A small CTC audio transcriber, trained from scratch.
Model: activation swiglu, width 256.
Training: adamw at rate 0.00076, 4300 steps, batches of 64.
Data: trained on Morse code for random letters and digits, with fading, noise and interfering tones, 26041 training examples.
Rows from block 3 of a small CTC audio transcriber, named by matrix and row number. Rows with one number belong to one neuron. Each number is 128 + 24 x the weight over its row's rms, rounded and kept within 0 to 255. All counts start at 0. Numbers have three digits each.
After each neuron's rows are labels from the 100 clips, of 14976, where the neuron reaches its largest size: "strongest on" is what is common among them; "peak on" is the class under the peak. Only what is clearly more common there than usual is listed. The data: Morse code for random letters and digits, with fading, noise and interfering tones. In brackets: how many of the 100.
# gate: second MLP gate (model.blocks.3.mlp.gate.weight, 768x256), inputs 128-255
# fc1: second MLP up (model.blocks.3.mlp.fc1.weight, 768x256), inputs 128-255
# fc2: second MLP down (model.blocks.3.mlp.fc2.weight, 256x768, transposed), outputs 128-255

gate.608:142158186124154107113119177117125102136089132099067135125123129135143146103138148099122100145135166115111160151116145146123128129153153125108082125158126177123111143128109165122133123127117132141166156085174124104161112079161166130136068131109088094143143153143123134159138129139102113141147165109136146138148144076110150107165149109124158152134129112106142079124131133113154137131142
fc1.608:100103183173086128135118126124134094139083107133168104122176134126108155184110148164132122147136119170140102169147134113125111122122099120130123174161080152123130094101128138112134116129120136095141139140113137132081139136111117135159102136108115112105125169103151077123158059147137115112122115093163156155118173123131131150142143146117146100128093098141142142097069129104130113116123
fc2.608:114099138154115217152110141131129130146129117129148154104164166140084152126114095135116122159143146100134142135106132155153091093113097131125130144185132140124133171124136144159106101128160136136121143133154136124144129155107133137105084136128166161126118134158147099075130163130129113146149104124142137115137168128101128050113120087109130111109128141114118136128099129141133118165131
strongest on: the character "i" (43); first character: i (39)
peak on: the character "i" (39)

gate.623:122137133144181107102115137095166086154134107119127127108114114110179093155126142109080121097083075110150126145118130126138136137080125126137154139120082128146135198110104133128142129120121138140120128123163127115140122157110119155118152118110123142084123146108107119138131087146129103130128163114131129138143111119119143181124142121145179099137093115104157109125087082142134138109139
fc1.623:115106136131048111192124064122119157147115142114133131109119099119134136160123149072118151072139155091106120116136133083138101124101129126133120101136109107119108130108125128141125102127126117073127146106133092080097108098110149127139088120120162138151096138150125106136165087143138133115153118147133126131127113138090111106117107091082112123179086138143145162112135090132123098148149
fc2.623:142141145115083129130097150143149181151137160103182143116143083143168133129101102142133125124112126149114109143112143118141102114121144112125099114116133154143119120134124160128074130142092120144131150138079092125115151072155090106106084153115089107131145112143126122115085162137109173134110105164140141132148112152132125122089175147160104156121147145093135163139136130110143124135142
strongest on: speed: slow (90); the character "n" (70); first character: n (52)
peak on: the character "n" (69)

gate.134:124091091115152115109108141125137082127139100160145134111133126141120112090125107109148091100079105109100155163106121102091158150144132118138175136116139153101115149068114126114173134120121146122152085131167113122126129132108129120138115092065124090135179156149137129126115125139134139123124122112102113134123128107144118108162160131130136140116154116126184146176201132106101141139156
fc1.134:125105147151129158138115117131120107070153140185128111077082090094096147137143119099122145121131101115138153127106155128116114143106127094118113128110112113147142094099154030077130141148118081105127148123120141170152139082115150138114105155123150082132150127135118088163139137173125138136202134125085156142135085122119128110103164119131174117122133135170124100103175097118092138105109
fc2.134:114091130162148163138121130135134117110142127117100133113146126119134115090140098114144118083133106156119153109094135144098110127123095120125096102176117087125108151125110149142131190117108154116116113143124120134133127123097160102117170112092091126122115091112107104132133123109072138139155121129133154156114129126113145099186111123130083151138173150101117116149127115084152124141101
strongest on: reverberation (80); speed: slow (68); the character "i" (37); the character "s" (31)
peak on: the character "i" (27)

gate.22:089100130121170143085151144098120077129083108148106177123141162149114157153123127137107103109081101088144109127094138130127148128183139121134178101092147123167111117118143113146126154104162113111159112115141158100097165100141145137132114094155100098130174145145112126104169138135158082127103112115134115120088106132131127129176141124152173109146155118152151115116124143148166094118074
fc1.22:164177121138126099135138150149110142100103127133097126139137113108143156146128105154134139133150143140124175119114153152088104119102120158111150122125158185118125079112112113129128128144166163147136148076135134142117152114076155102126121164116175155167146117155116140114120109149097097124118112163092155173137159141078174132136083111133107118136172147119109143148135109124083146185129
fc2.22:118153102134116118137140157102139095106125103150123093109152116129144128115116075144172126158127146119121178094119102141139136123133135143127127091155152168130128183114142106130136096139111146135125183052092080105112102150153154154171137169148129136147072098113124143162143140130090147083133106127155087099082115101097154103142140124113119190139126122125074137118102131080173129098131
strongest on: the character "n" (45); first character: n (39); reverberation (34)
peak on: the character "n" (39)

gate.66:098127110137106111083150115084102142143118134098124129158148164147147127176152122118088135112138178119131134150126101139159139084114114146120099106111171162138087120123151162120109124143131131134133143118122141123119134129144124114151124140124114134095116169143143129099139179139126091118089114109092126131110193179138152146147108132132124108135194129148169125125133112149187106130097
fc1.66:150101118120156075127131133139112109103148144099109129090111124157121123117109147142140163092124114088153142148080144125146166138106127124137148136090101114130120119075122136107150127130134114126141113113134094154176135135125169179124127094091096141137165129091133141171140112129125125093121163141128132160178100115156130132131093156122159139164119081123116134116123121136104148116127
fc2.66:135118118136138126155105130121123131066137148124076159121121100102206125107125120074138162125136140141107097117104123122103110146133180138148127144121111088127108133150103151152064131125129167172113137104133110115132113118099119108157151147136118124173132153175117135114126114111140126127137088103116132106121149183149112148145129076127113186133130140138168090161131114134145089113130
strongest on: speed: slow (96); the character "n" (51); reverberation (33)
peak on: the character "n" (45)

gate.437:120103111160130156175123118122118116159143108156102076138171149090131144131151152135153124157117151149145125124129143132166139113126164129088177123092099096108160091142171079111108125148135104123170133095132165175142175176115107154111132127098147144132112140113110080108142150142121146128124098131121138168120129113113071143090101113131125164114106122159133083163156141110118154143127
fc1.437:086158103170140097115135120092097139153144133092156136101130153141107106128128172150153143154151109095147141093140122128117138137146125088110110173125200131116142131116132116119112152107133150153085145130145167146151171154108150140133112158121147128111148136115139152153144160131159140135118107113125181118147114137089124113068135124120097130105166147132122117136146119119158119118120
fc2.437:157120129123163118151145146170107173176105149148174112128104173132150105106136171118128124119136139110109160132108156176164134133121149132134105121123089134126127114153152138136137101149101140125154144124102134100062128159122106147122133079120161153076130122125126137142153133124150103137151134144143093107130138167160122107129110086111109099135133114130160142129124159091188143179087
strongest on: the character "i" (64); first character: i (54)
peak on: the character "i" (53)

gate.150:123117164101148166129076123135151135077133129115071167132114168135148111114117086174115135136157108122115122179117104115123117130132138157113089120151145132124130124138088106108102154167142158102097123084132129140131092125145149114133135122149119095132170129163109114145109124130078094148165123130125097136164162133139113106136103149130154113086161143094102089092135129133140114189142
fc1.150:126124164102167099138128187139130114097140095122155122142125125177148116124106137095117097122131125146129130128141123125133161158090137144173131130151139118127102195133117114127163128114116182125112106099128136131131137120099164125137103122142106075179180178155158140141082079142141108116130130171102110102138160126104105099191131128129114132046131141088121139141136135152128123116114
fc2.150:104087080125189126133088090176120111154129132108139118109179095123142108154120119133121126170099159086137158128114092126143131152136115119122141118098110115107122146101140080128136139145156198115105152078104090086084156142141112165110141120140098125104164154144125113129123127137112119103138158145109101153110102131143093102137111125115138125169134159123118139134111127144153117140119
strongest on: the character "n" (72); first character: n (58)
peak on: the character "n" (68)

gate.318:141120158130073123139129132137125107092114121134148142084132129131107095123118111205145157123123119087184119130138090115075107156170112105126138143130144066119136121102112147168107118130132163098142131108131160107137159145162140107119121129136135112101131138150126126126165129139174139133114117119114134143119077121141098140138111145101174145125137137116140136115112147160133124166134
fc1.318:101138156114135176104147174138102147076141105132126097113162133116119144121165140132128150151116080137110136156117120114106134127143118152117115130145082129153110126111126137126114136142106103160150123159092114138152121107164153135127184122141166130101125103112075088091161107117152160143095107124092126124132135176088148086119055123133138133124149133152192111156122129103119115156141
fc2.318:130114152125162136101136103160136155119120159146052150136124149119155104075118139108113152119122127151120136136094121131147111128134109107164098119124122126144112127130184097153147116122118118141133102159129098149115107157188125129120095131134117143114129112147098091116129130134148150149176131131161108119177156166090163120120098124160162147151143121138197116127115143118115109126108
strongest on: the character "i" (48); first character: i (43)
peak on: the character "i" (43)

gate.64:141128154134159150152099179128107093104148138097071127149148143145148132167121112117110104140172120085095173147127149156119137090124144111092111158132127155137161133167111160132110138133096150092092109116154128106121143105154137137094137124145094170107138131145119187168118141162131137150147109141155111157138144106135132153131140126096106122128173133142117176125143139151105099129129
fc1.64:156130164132106124121126130094109102131149121110137166153122135115133130180147088149151126129119128097118069145099147098137106168160161137119147068173122107139082137094097115146153106123143112153147145120097139120159132138119136147103131136112144078144175126130117094134104140124081154120133149137105152121092148141114124159084161121154142112071133138104151122171111161131126111079145
fc2.64:112106150083086097082108080133135112118098111166143098111119182122142145134129132140093139164154124149131080080140121135140145117132132125154109123127130147126144146140131128112118127096117129112104121146110129077117147185148094083126111156124125155208120131133169146103124120076133136165136082137135117103152117160144118118129198096137123140104140096144148109087122138162091158168142
strongest on: speed: slow (80); reverberation (62); the character "e" (49)
peak on: the character "e" (25)

gate.564:089121148117119104173164137099163112154117125143139130084190123123135116095155135140128147132137108143086145142122146130106143147157174143084166147128108116161127180106127115123078148111143152106124128168155144113122137109119118131153092153121127078126150157164118172116142112118120121134123147134163118143126121131112111102155111089123095118157123122128106162118131160110134110096131
fc1.564:146092171095134094116134129106106140116130151148114163135163125048147130151119163105116106109103167155130109116154129113131122153123116160135128142172096116136102121149117137125133147134121108123108124129174143130160131128114122115115078138137078120110185137175160169169118062113142151110101138143150130129144102093140137105122152112147121130128176149122100190127136167129144114168140
fc2.564:104113133157108127141128150125126129116103122108127114126130129136126152143137118117137072137164150156133089123087075151148177116107164099141112130198142092118135138146090088108146103135123142122142141092142133135121098142112173179126150112142185130113143118114141152137148139113109115106143133105149116109120153139127131113143114088137065146108139147115104094107126143128120135112096
strongest on: the character "i" (80); speed: medium (67); first character: i (30)
peak on: the character "i" (78)

gate.204:124103101137097162125147131129163120107111089152173101102137084086130122119077137119102143132067141148098109151155143134141131151093149086144132136120103119109138136129085165133151141136154169092107085148132146125117146109151088094106104104125168106109105091105127162132120133113144123103129123132131153142112122134145126150128134117114115142138132133136099111111101149118109122060144
fc1.204:152115126136131134154092165107140119156087126115113120105085122137096130152110094108158140143149125161132139123171105151128123165111149074136112108129133123119129133107174155146135105130117104133173143121146137109158161123165176109113133139116125129146118106160166132138162103141105151121141173153098133158140129130113123132104127144124144116144118121107108142116122117167158122125113
fc2.204:128112089095105120128133097124099081127102117063080149120161112107140099113122159162131166119138121150116134158126127083093119127103136105124142119126146132135132124115117103145143150114131133125116126134165171126145108124136123105112108112167138101147106101135115108211066133116179115141143147148128095117122101086175132088102161147125124114151145176113112140116090145100101136118158
strongest on: the character "n" (54); first character: n (47); the character "i" (44); first character: i (42)
peak on: the character "n" (50); the character "i" (42)

gate.586:131121141126128162148145106116120102134137156146094154097110131135138162142136131141132091116122117115073129095158170114120139130153163135152120116089166146126154087106142154112144139140119082092109098122134122126108096119121142152133094102120165146134129103096086125099131118140141089144118112121109140164167130171158128156131092100120134103126138178153116129116137142083102117140118
fc1.586:135056101131108195140090153106123101149139119082129154116158135106120101159100133106127122135129131122160139102094094109081150109110114091130130139073099126135123084129185148099129135126114131131147135126149135111133140096100110158089088154190146112128088160112100146088118092100133107145084123072136155110076137138106122139191093118057130151126170150163180145142085145101133127092100
fc2.586:118117109127148135096152137143074140098117129125105103108114143148121144135141138143109132101120109143101062121186101113154112145116126103115151146119162130114151094117189136108137159134105082110122142125151158089127139154129087094144131098142106130193142119107098131110082148152166158119125086120120156114151113123120143176127144125147152130104107122155112103127116129169141144125174
strongest on: the character "n" (56); reverberation (36); first character: n (27)
peak on: the character "n" (52)

gate.351:151120134125130122118135130101119047137140102154152135157112163138117147138123130126126136105125112131091107111133184169115163118164105105135110108070149124095135157105124130150142071133143090180170112130063140132093174140160131120127107164115128154077099136120128147105127129151125124165103132129139121182138136139144127142136091087095150098128155161156109110151166164162109093128113
fc1.351:096126102133133147110136079105123088137142129134114094115127143155118119145117153104153161149135124091156120167133133109128119124115104085168099122128172149126122092106125134128121141111116075120156117110152129135142128131136156115129145129100137160135124121137095108130112163144137095144102147128164121170087144144148140123130130115095123109106144143141125129069131166084109137127099
fc2.351:179124126116164130115159119155116148134114128116130124095158135118127115135130116129125124090163156176073085143099134113144156125104103131145068125096164178146124133143144196155111118116109129152161156143126087101118134125091085095140147126112127083126169092160111161144189136117118161100166099117144127125149131131124123105116062133136173184107158111124180130133121144124144120111104
strongest on: reverberation (66); the character "i" (31); first character: i (28)
peak on: the character "i" (28)

gate.418:103124083151115121125132124133118091143144130118139178100120129120141145128114127117118113159165178154121097128115123184135124152155140155130109174137110132134124183096106139110139077095164105148128102116128163149093116158148165178137105138120111119141079138113119143108094104126113110119106114173138137117153115123116112112089105131133100167151135140136142138120142146145147102119157
fc1.418:165083085141149113138118177156091124125087100129151133135136123103099135166125112120164114132104155152151174155115126130142128144134120111144153121086152121142141138134149144110115134146139108141121095157117111155147135093117148078117115125122117143153174137118141122167084162133141154152114136138152121079139118135137129103138156110133115099094116139110091142177100127137119156161120
fc2.418:080105122113086141143162147177164139122162130140088111154126079132115108137117139119093142150106145099083134070133104117126154117111118121131179105115192105123144147121153153156137123147158129161112106082129122118116119114091137127152166121116106116048151118130141138133145131177093104120129103119126110111114123113132078114121100126136147131143130157135128096120121123138107138088084
strongest on: speed: slow (96); uneven keying (78); the character "i" (47)
peak on: the character "i" (42)

gate.132:092190133104122086102141137144131148150145145122186161107090118111139119125132141122152141122143128130144103099158121145143148111104165107160150107082183143133142190153121107126147143105111180186152135112142159162123141143140158156152117130138122102121156119122104140147148108156130147103110128128120134102133090133099099115150168139200139167141132125149170131124133119160100116110149
fc1.132:154124142113094122151080128129087096133150181110165152136148110158116110115151112142117093115077130113138146105082102141130179069122136108132151145124122096100099123129104188107122128109128144122126133117142160128120178089104115102154108134138138122121061139126124097107146149158152084175128160103116119144130102129096114127190097080134113128132118118067123138144131113096093115076131
fc2.132:114156134106117099116138180104115129132110133130103105128117135161121145147130117085168107131149129096121127133081118136104138116098120216125146142119142072139129110177110170137113177125134110164125105099089106170111136054125143136106133130144119158144062153119131104117155090114133153168165130134130134130125155125135105104100137134098079150113135136122131125127146134142129114136139
strongest on: reverberation (61); the character "n" (37)
peak on: the character "n" (26)

gate.499:125122143152148136129100133164146111171148144149102091127125089100122116093153128151158126126121131157088098074128158127132125139162162130129118107121138068149130123157135116136134137146096113097138138088134099144133110132133102093111178159122164152155094178145125113150113143144156081093149141140120166154119146092115156117130127116068082134094156097117118117159163149114166109155104
fc1.499:192133098132161146087123101097153088145129133085114098100089113150130142141122121129095150121103169123114112146091117099166118079120144156133123101109138098134142107116119156100141136090144111134114133119126118098127132112130119152145143126094117122128126118096169123136132162135123154136094113165137110115111147170111119154184112092135127123112112150107106131126120121122131127131137
fc2.499:108082129151163167115109181121121126135128113116103100105157163129138120128090161128106130129108140139158080186125163116170097098114133131135138142140171155141182182134126110143095119089143166150096136193118075155134108155099152153112099100114124124185138139153173166129134131118144079125148130152133151084176141097167133138117104124163131131150082121154142145169123125140124077174114
strongest on: speed: fast (77); reverberation (37)
peak on: gap (77)

gate.650:117122111127148101119131133149097149169129131118178124134104096119098115099114091094138117110149123128123143146107145119131120123128121065116143155093174115096134148164122117145088129143128081143127099142103167125119128143159130128120101129106131095118152126098118073138144109158171135117101131147150135153159147138099129155084168145097158141097096107128066132128162103158111141112126
fc1.650:097138150145123140116142097091157118119155120118092126110158170140161107158115138152104159118111156110114092105139141153137140132133142176126122134144106156149121096096115120115171146122123133080132140141143067144144099110082076115147120095129096177157096146122140131091135146084105178142133107135106138118095121130150155093186087080176089096106121133127169133133094118116140136160129
fc2.650:152168090127144116114123107091122128166108114157146124140108110138113104148145144104140128093127081146128136102144175108169133093130110096108144156089119100148116110149172136159135105152086114098111101166138171169144130104164109110132145131131125116160207096160092136135135142155149111122106163131177110126115150149175121140081126131122156118133120127119104142120096165165142110119146
strongest on: the character "e" (98); first character: e (97); speed: fast (74)
peak on: gap (91)

gate.187:096153142122094141178095110122160087125119115128192118097134111152137157098139124160128131079138103145084133129049135204118134108135114100145131106138174134134172166138119110156076139143123140171144106086154105116100143116154105130101160137125108084116132135091092113114086141171136124126153148135104129116149044118143151109123128091121149114147141144160133163136126095147105077109116
fc1.187:119147138101102108122113145195105070149145135117171119101140096154146165125104139111122134130139156145097104076138145140177156095143154102086139100129165145079103131139102113107123124112117101106111152109125148128170149160136101085146070133134135077113198122105123085158141125136183156155145131147091141117153093126142098141148165159133131146100132122129142152091090141136090147072161
fc2.187:146110118139080115102160161116129095128128124130081142116139128131159079150156115154133130150127111140065091134145139123112146124147159181124135138155155117143142121102109107104106144105125152117125129092161117150139082092115084177102141132150102118163132089131131136104118120113091114173150114121129122084113112121113138132135143150177113101106131134119148165112144138149119126156094
strongest on: the character "i" (62); first character: i (55); the character "e" (43); first character: e (31)
peak on: the character "i" (55)

gate.193:115147143125164108165106142096102109163104119155105121120111095140124131135188136118127096107163116154119095088171158144130115136124134148146150106106166151105161108154139127086168103120109119126102103096136107097134087163125144137157116147118132094126122126168126151120192132118114145143104093123134116107147134150110127152107131120133142155140170123163121115141149114119114140052145
fc1.193:160142117152129147063128118137104163133132143108130152124166156110148163183145154110143116138109186093120097126100088135155109115182130106102066127105145149125136089123149146151121136119108155110160085125149121132149139101147142146123086130115104137124108147162124115115142137136138120129172120094137094126107141069158124112145086166095167151144181117129130159142098146111132178119116
fc2.193:133129133136197119138123155100108187153148160120129111142158096147133116110129144128113132152123127129145171119159147148178120131102118133137195117101118128145142112160142104092111084148100126110120114167126190141122141156140148182152120089135156121102150156140113094165138129139112162137134111166131092131136121087101133147131127158095130155104169120160138188104110134102124141096105
strongest on: fading (65)
peak on: gap (91)

gate.580:132115153111101146092059165109160158085138099166122189147115183149095153148110124135119143119137128152159086145130109104092123153151106105117118122180149093116149132136117152149098119121166140115115150113083090124139121171104125105132112136091152139151122098142128139100140125112125148126099155098130148092155175158131142128167132119175124136149102112130168142103152146142136106126138
fc1.580:154107135180079109156146140133167115129107132110116107080095082104153129152154135135136151106122112128095129126081127097140112145158095131090103159126126149123124080141110176160101114110118124120136148103128137143103122123190145110161145142119151126145157101096117118147157078116145141149111130157091154177128133108199148132132150088127138112110100149117152165150112128140087136118136
fc2.580:169124132154128142121163109169132079119165140125075143155168103118115175098126176114132135100154134133135121149127152173127085133151111121105139138101120157118120165106144141158092105130137081184164131129139130100126135133138149153183123148125158134152141114086073097115141134137142115193106131176105136123134164167179156126138141113117131128119128110134083092120122150160136142107144
strongest on: reverberation (36)
peak on: gap (61)

gate.763:117139117149124147101152120099099110144130113108166124093140139144111157120125146124106144168121090135152151102115129100142114100115136117125116146152111165113086126090131143122169148103157161140134128110119149125122147153133143153180117096134104132135110149151133138130066125089118127113135104104141153105107110156136129134120126169145143163133126123133123120120155110108114082152109
fc1.763:138127142137151129107123132118152175130159095099125132083125112148126119147139209109095131123117113123147091157149100148127149161109101099102126091139132140088105133101131135105101155126117153152106139149139105118177144114102120104117066150113077125120152131131166126125113138159117080107116132134131148146123156125147077089139117123077165123183162156133156147128126097119130149097097
fc2.763:123126138148097142113130134129163111113143130093117168129154123137117131117168103129151107114154171131137070165109097151112147151115117149124106123135126103124105172117107133108092151129124096115139139117084119165136137129136078127137140141123139130135133120129112165094114141135090142056086108077110147163106152103074128127137109078132122119097118111163121113162143068091154116114138
strongest on: quiet level (65); the character "d" (36); reverberation (34)
peak on: the character "d" (30)

gate.190:090116144088118115128084172167092110143141160145152087125144115115148115164127084125153099184102126111181120187099116146119114109148130112139142094114129123111118135123144081095136114118134126105138125115101126142125128124115163111138118109114097129095060129124113125155129156108212089129136141150131156143107101117178113115120118156121119102152125104135134137156172172125092122115149
fc1.190:104138114109141089110101133142105153067111133163103108138086120121126133143133119120119119155158124200133095110127134151125132153089151146138137144117127086165136116095125139122155112104170117110131103128118111160109111093130136158153201135118110091134146153106161147119119122145112110113107094138110156126147130112117100153104152079091109135128116124115094118171139172127085137142138
fc2.190:128130111105132107110135116109192119175125133185175122126144149123122144151092137179126133174087131087137142129139127104125133138124095144107116137095156150153132118097128103128183085143123103131126110156138183111134132175148148073104139140144130132116165143160117109119106123131158124154127142149137119147159128148127108148139138079149130162100092186142156108126161125119103137087142
strongest on: speed: fast (79); the character "n" (42)
peak on: the character "n" (34)

gate.651:142128104113127122113181151110162129139144114140149108078153128106147125129168152157111139094129153125137079159124104138130141131151123100133137099111135158121113074134103163113124106136135174143126126134155105122089153137102157095150159146131190135133126155141130150145158118135144138103144086099111103144157093146105109143140104159106133110118117132127102164119105174123164159103121
fc1.651:123132133124088105163160120140137133138142105159071129069114173089111172092153135165092173101116127128114120125151141102118127155137142210104128087142180107091137151106094131131109115119124118158105121120110176137148116127163100099131078120086136145071116119145106138159103139162158140115126155146154134132172139123139146145127124168128129137138138129108128131165114139150115146110139
fc2.651:168094162138109125122127139143129108113105132098095088116143105156148104112128108096150101127132085080101092171141123105099120106121107117166126105130162142103126128118085106145128162123130149097107155163132129121144115160067125128124143100112112146157080082119173105131126132138126125073113124101128126113163102119090130170145112154100144146144134121138130143101144188149145140102118
strongest on: speed: slow (79); fading (65); reverberation (54)
peak on: gap (74)

gate.502:117118125119099134127132116139132138177126140112119131117137125099099112126091124135126139155126123133135162110126126150204090118080068141073108097135127138128188110173123133120118063120144138118142137128095129129127124174115119135097113120118124148137113128117065114127161143102130105076147127112128099123132128121092115117128118114103111114116134080066109144111104124137129139154076
fc1.502:137129109101120134139142153123125149133124097142143112142109155132109161132145140129157154173124081154176086128078100145109104138134120107116163193086087111120145075144134166130153134132164046092102124125090063093135133116133129174126156173127139166150126138111139142123125146101122142109141086113136151125153095126152135163169112124122161152147098143131132138126143153112131114133165
fc2.502:125144146085120116106139120086134134135154129156117114152090177132116166138143138163104141160112141139110155135104134098120142095161126133106140086055106118125156101111127136143138131131171109110103124118130118136141113149128152135128159114116118169147117143124173140167139129101134153133119146138145114136144119102186109106095108098137118101147114126142103077095105156125115142159135
strongest on: the character "e" (75); first character: e (75)
peak on: gap (82)

gate.234:106153090139119165107079106116099091135114132111125141094137111161127183116089154108120093104101093132126140142131151070126134137140123149144101130131140086123125111154077120149160135173130128141147100101112125167145143109081137107109097133130089131162135149105140118124086096171148115098120115105123139132161108144120148132142169099107153150122090134124133137141135131130112096127148
fc1.234:153105159139131124102120089097147106087102109133067094149127169086148083112102140153118155115122152114177127158117091147133135134104132161116122158155137158109128084145132135127137128131142132110127124160155156091133139160095105125137160172144116104100181143110128118143116137123094119133098131182133106135119154123123115068130118108144136101157149145129126133134108161146122152139134
fc2.234:158132138139133162160130132093141084173121123135157185123142132125108152127145134133144125099132148141183127142109159122145095101124124163161129140171166114135120158118176167104072123125089092156114124148140122067130146125135129079140132138122166129114149141124116209148173126108119102115133144148127134156146141115111164155151099135142118128118128094141125085092134139129140117155107
strongest on: the character "i" (49); first character: i (37)
peak on: gap (61)

gate.414:151124141143141154138118096117137159107125124093103110149103115109140096138165120106115140130110154083087149174101144139081086146145113081113113116149143124125101137130157170138136131084094141113135112130101114147112127096180108140109107130153117132141085157155152137128093150162139107122151166098121121146117124104116106118151091115096135101135137126181162126120136129110136118113114
fc1.414:154121131122174124124108104111127082129174114123131177130130091129105067103139133099113149135162138109121144153115157160101101116144103116111116118147116148126130134132133143156114114091081134136115129084155097125108140136166202153136149121108125116148179156135130156146120144168157147139120179128157136145107112166157149101134127109165111171102109142109149170134125133091141130142102
fc2.414:127117092102118133111085112148152089140101134171117147115141104076121112129133128175167121150154140114043095167122113111107153117147127146140114098145159120121096133089099098161134113094124156165107117108124119124131151125112089118116162155090163109125146121140099145093149152148109135140105121117101152115126129137097122073157144156130144155131151115138129142136142162128177096144113
strongest on: the character "e" (62); first character: e (57); reverberation (45)
peak on: gap (64)

gate.339:141121096118111147132157149159094125131081092133131117125079118101124080102144080083174105105165147099106128161160125116138099105151141132133106145145176088103127141142144116127124122128145135137090115107086162141136150118128095155110141145132152077124124104086142122120163088160142099124121122135158079146177144152113165121085138115085137107132147109145108108101128097166126140109143
fc1.339:086144139191119139087123112102131125107136113122096138136142161161144116150140154153116133096110184112148107125115170130120156171135150154169136145122104122173118089085098107120201128131119140066144150143136103151135092102108171121177142096143125163138109125143148157131112141131086165138126125165110153129100096115141110122141122096184152150108145163150164172116106122087127126143140
fc2.339:164157112133118155143119133113122129151123110130141146127122101110112091138152132106177118108135106109125128103136140119210132114138086113108148174122123103130138123154181130127111069135106141114108113142129173174160154130136092121125122144113142094143201097146069155131123111162147068099111156113140116120130166136148119108094094107113147132120134126117093152138116137155110131098120
strongest on: speed: fast (100); the character "e" (45); the character "i" (31)
peak on: gap (99)

gate.2:122151106138131123116125098115134110151128155132115128090118163138147135105141099147128125107117111122085143156140149095139128162126117116113105132124101111091142173144145136165115131141125108135099132134080090081161136170144165139124112090128122148117073148143109133111109116151129106153120099105126146140109118160110169131154139145153141116081113116130129137095120162132138163142115
fc1.2:112130114123150086124116136156138130118161116118115140149158122156118126136129141159149141117110062084123132097177166144151140143123129133115136096136112126126126152112101146111078121129084122125164117111145083096162163111140125118102159084107156156095212126140165105075092163111124130162118133133132099110104146134148143132144119156089099151082135121129138109181124113132165102137135
fc2.2:138154106121114127131139094155127134141132152134115098138109145101112098111142166127131106184121115088118155127085197145127117120129157104144161152117176061136113121157148125125157125139155128157127133110131086105082094147097107095136104115157153137107146087149100150106129108154166161117172097153118161096174111076128119136141123180110133127118140107133134141141170142132120121117129
strongest on: quiet level (60); reverberation (36)
peak on: gap (84)

gate.170:098105136186121120125133093143114139116134080137161133141147118119101108135084124091129120147104131097120156133114121143132126100156099122136118136145143150117176164132132104105106163083175126140130129133110123113152149099172105128163163095104130156131155140124131113164180091149115117120120158117131161181147121142144140117115101174134079141134099136124129131127122124153125111138139
fc1.170:106107104111152140116146138128145125163134134090143141146136142135109142153117105143106133133113172134160138112175116155155110165123156158093144147141118144107077112134123171127131160127131130130139141113142082142105172135106088091095137155100117147135129133119156165124102136111109110133128093169121127100147123145157142150135099116100087088134134134129137133128146116117067168138095
fc2.170:132165123142078150092122130116178117124115119152159153118139156108106155163131068115155112134152150123129119081109115107114167106145125152162121124138124186135144173119120122166117145124123142143114146131146127152106137122119118129111109148120138116081036139089125144076149138107134090146128152165135100147119157142144129087124107071100070130105144143121143133109126125152118120108133
strongest on: reverberation (50); the character "t" (38)
peak on: the character "t" (27)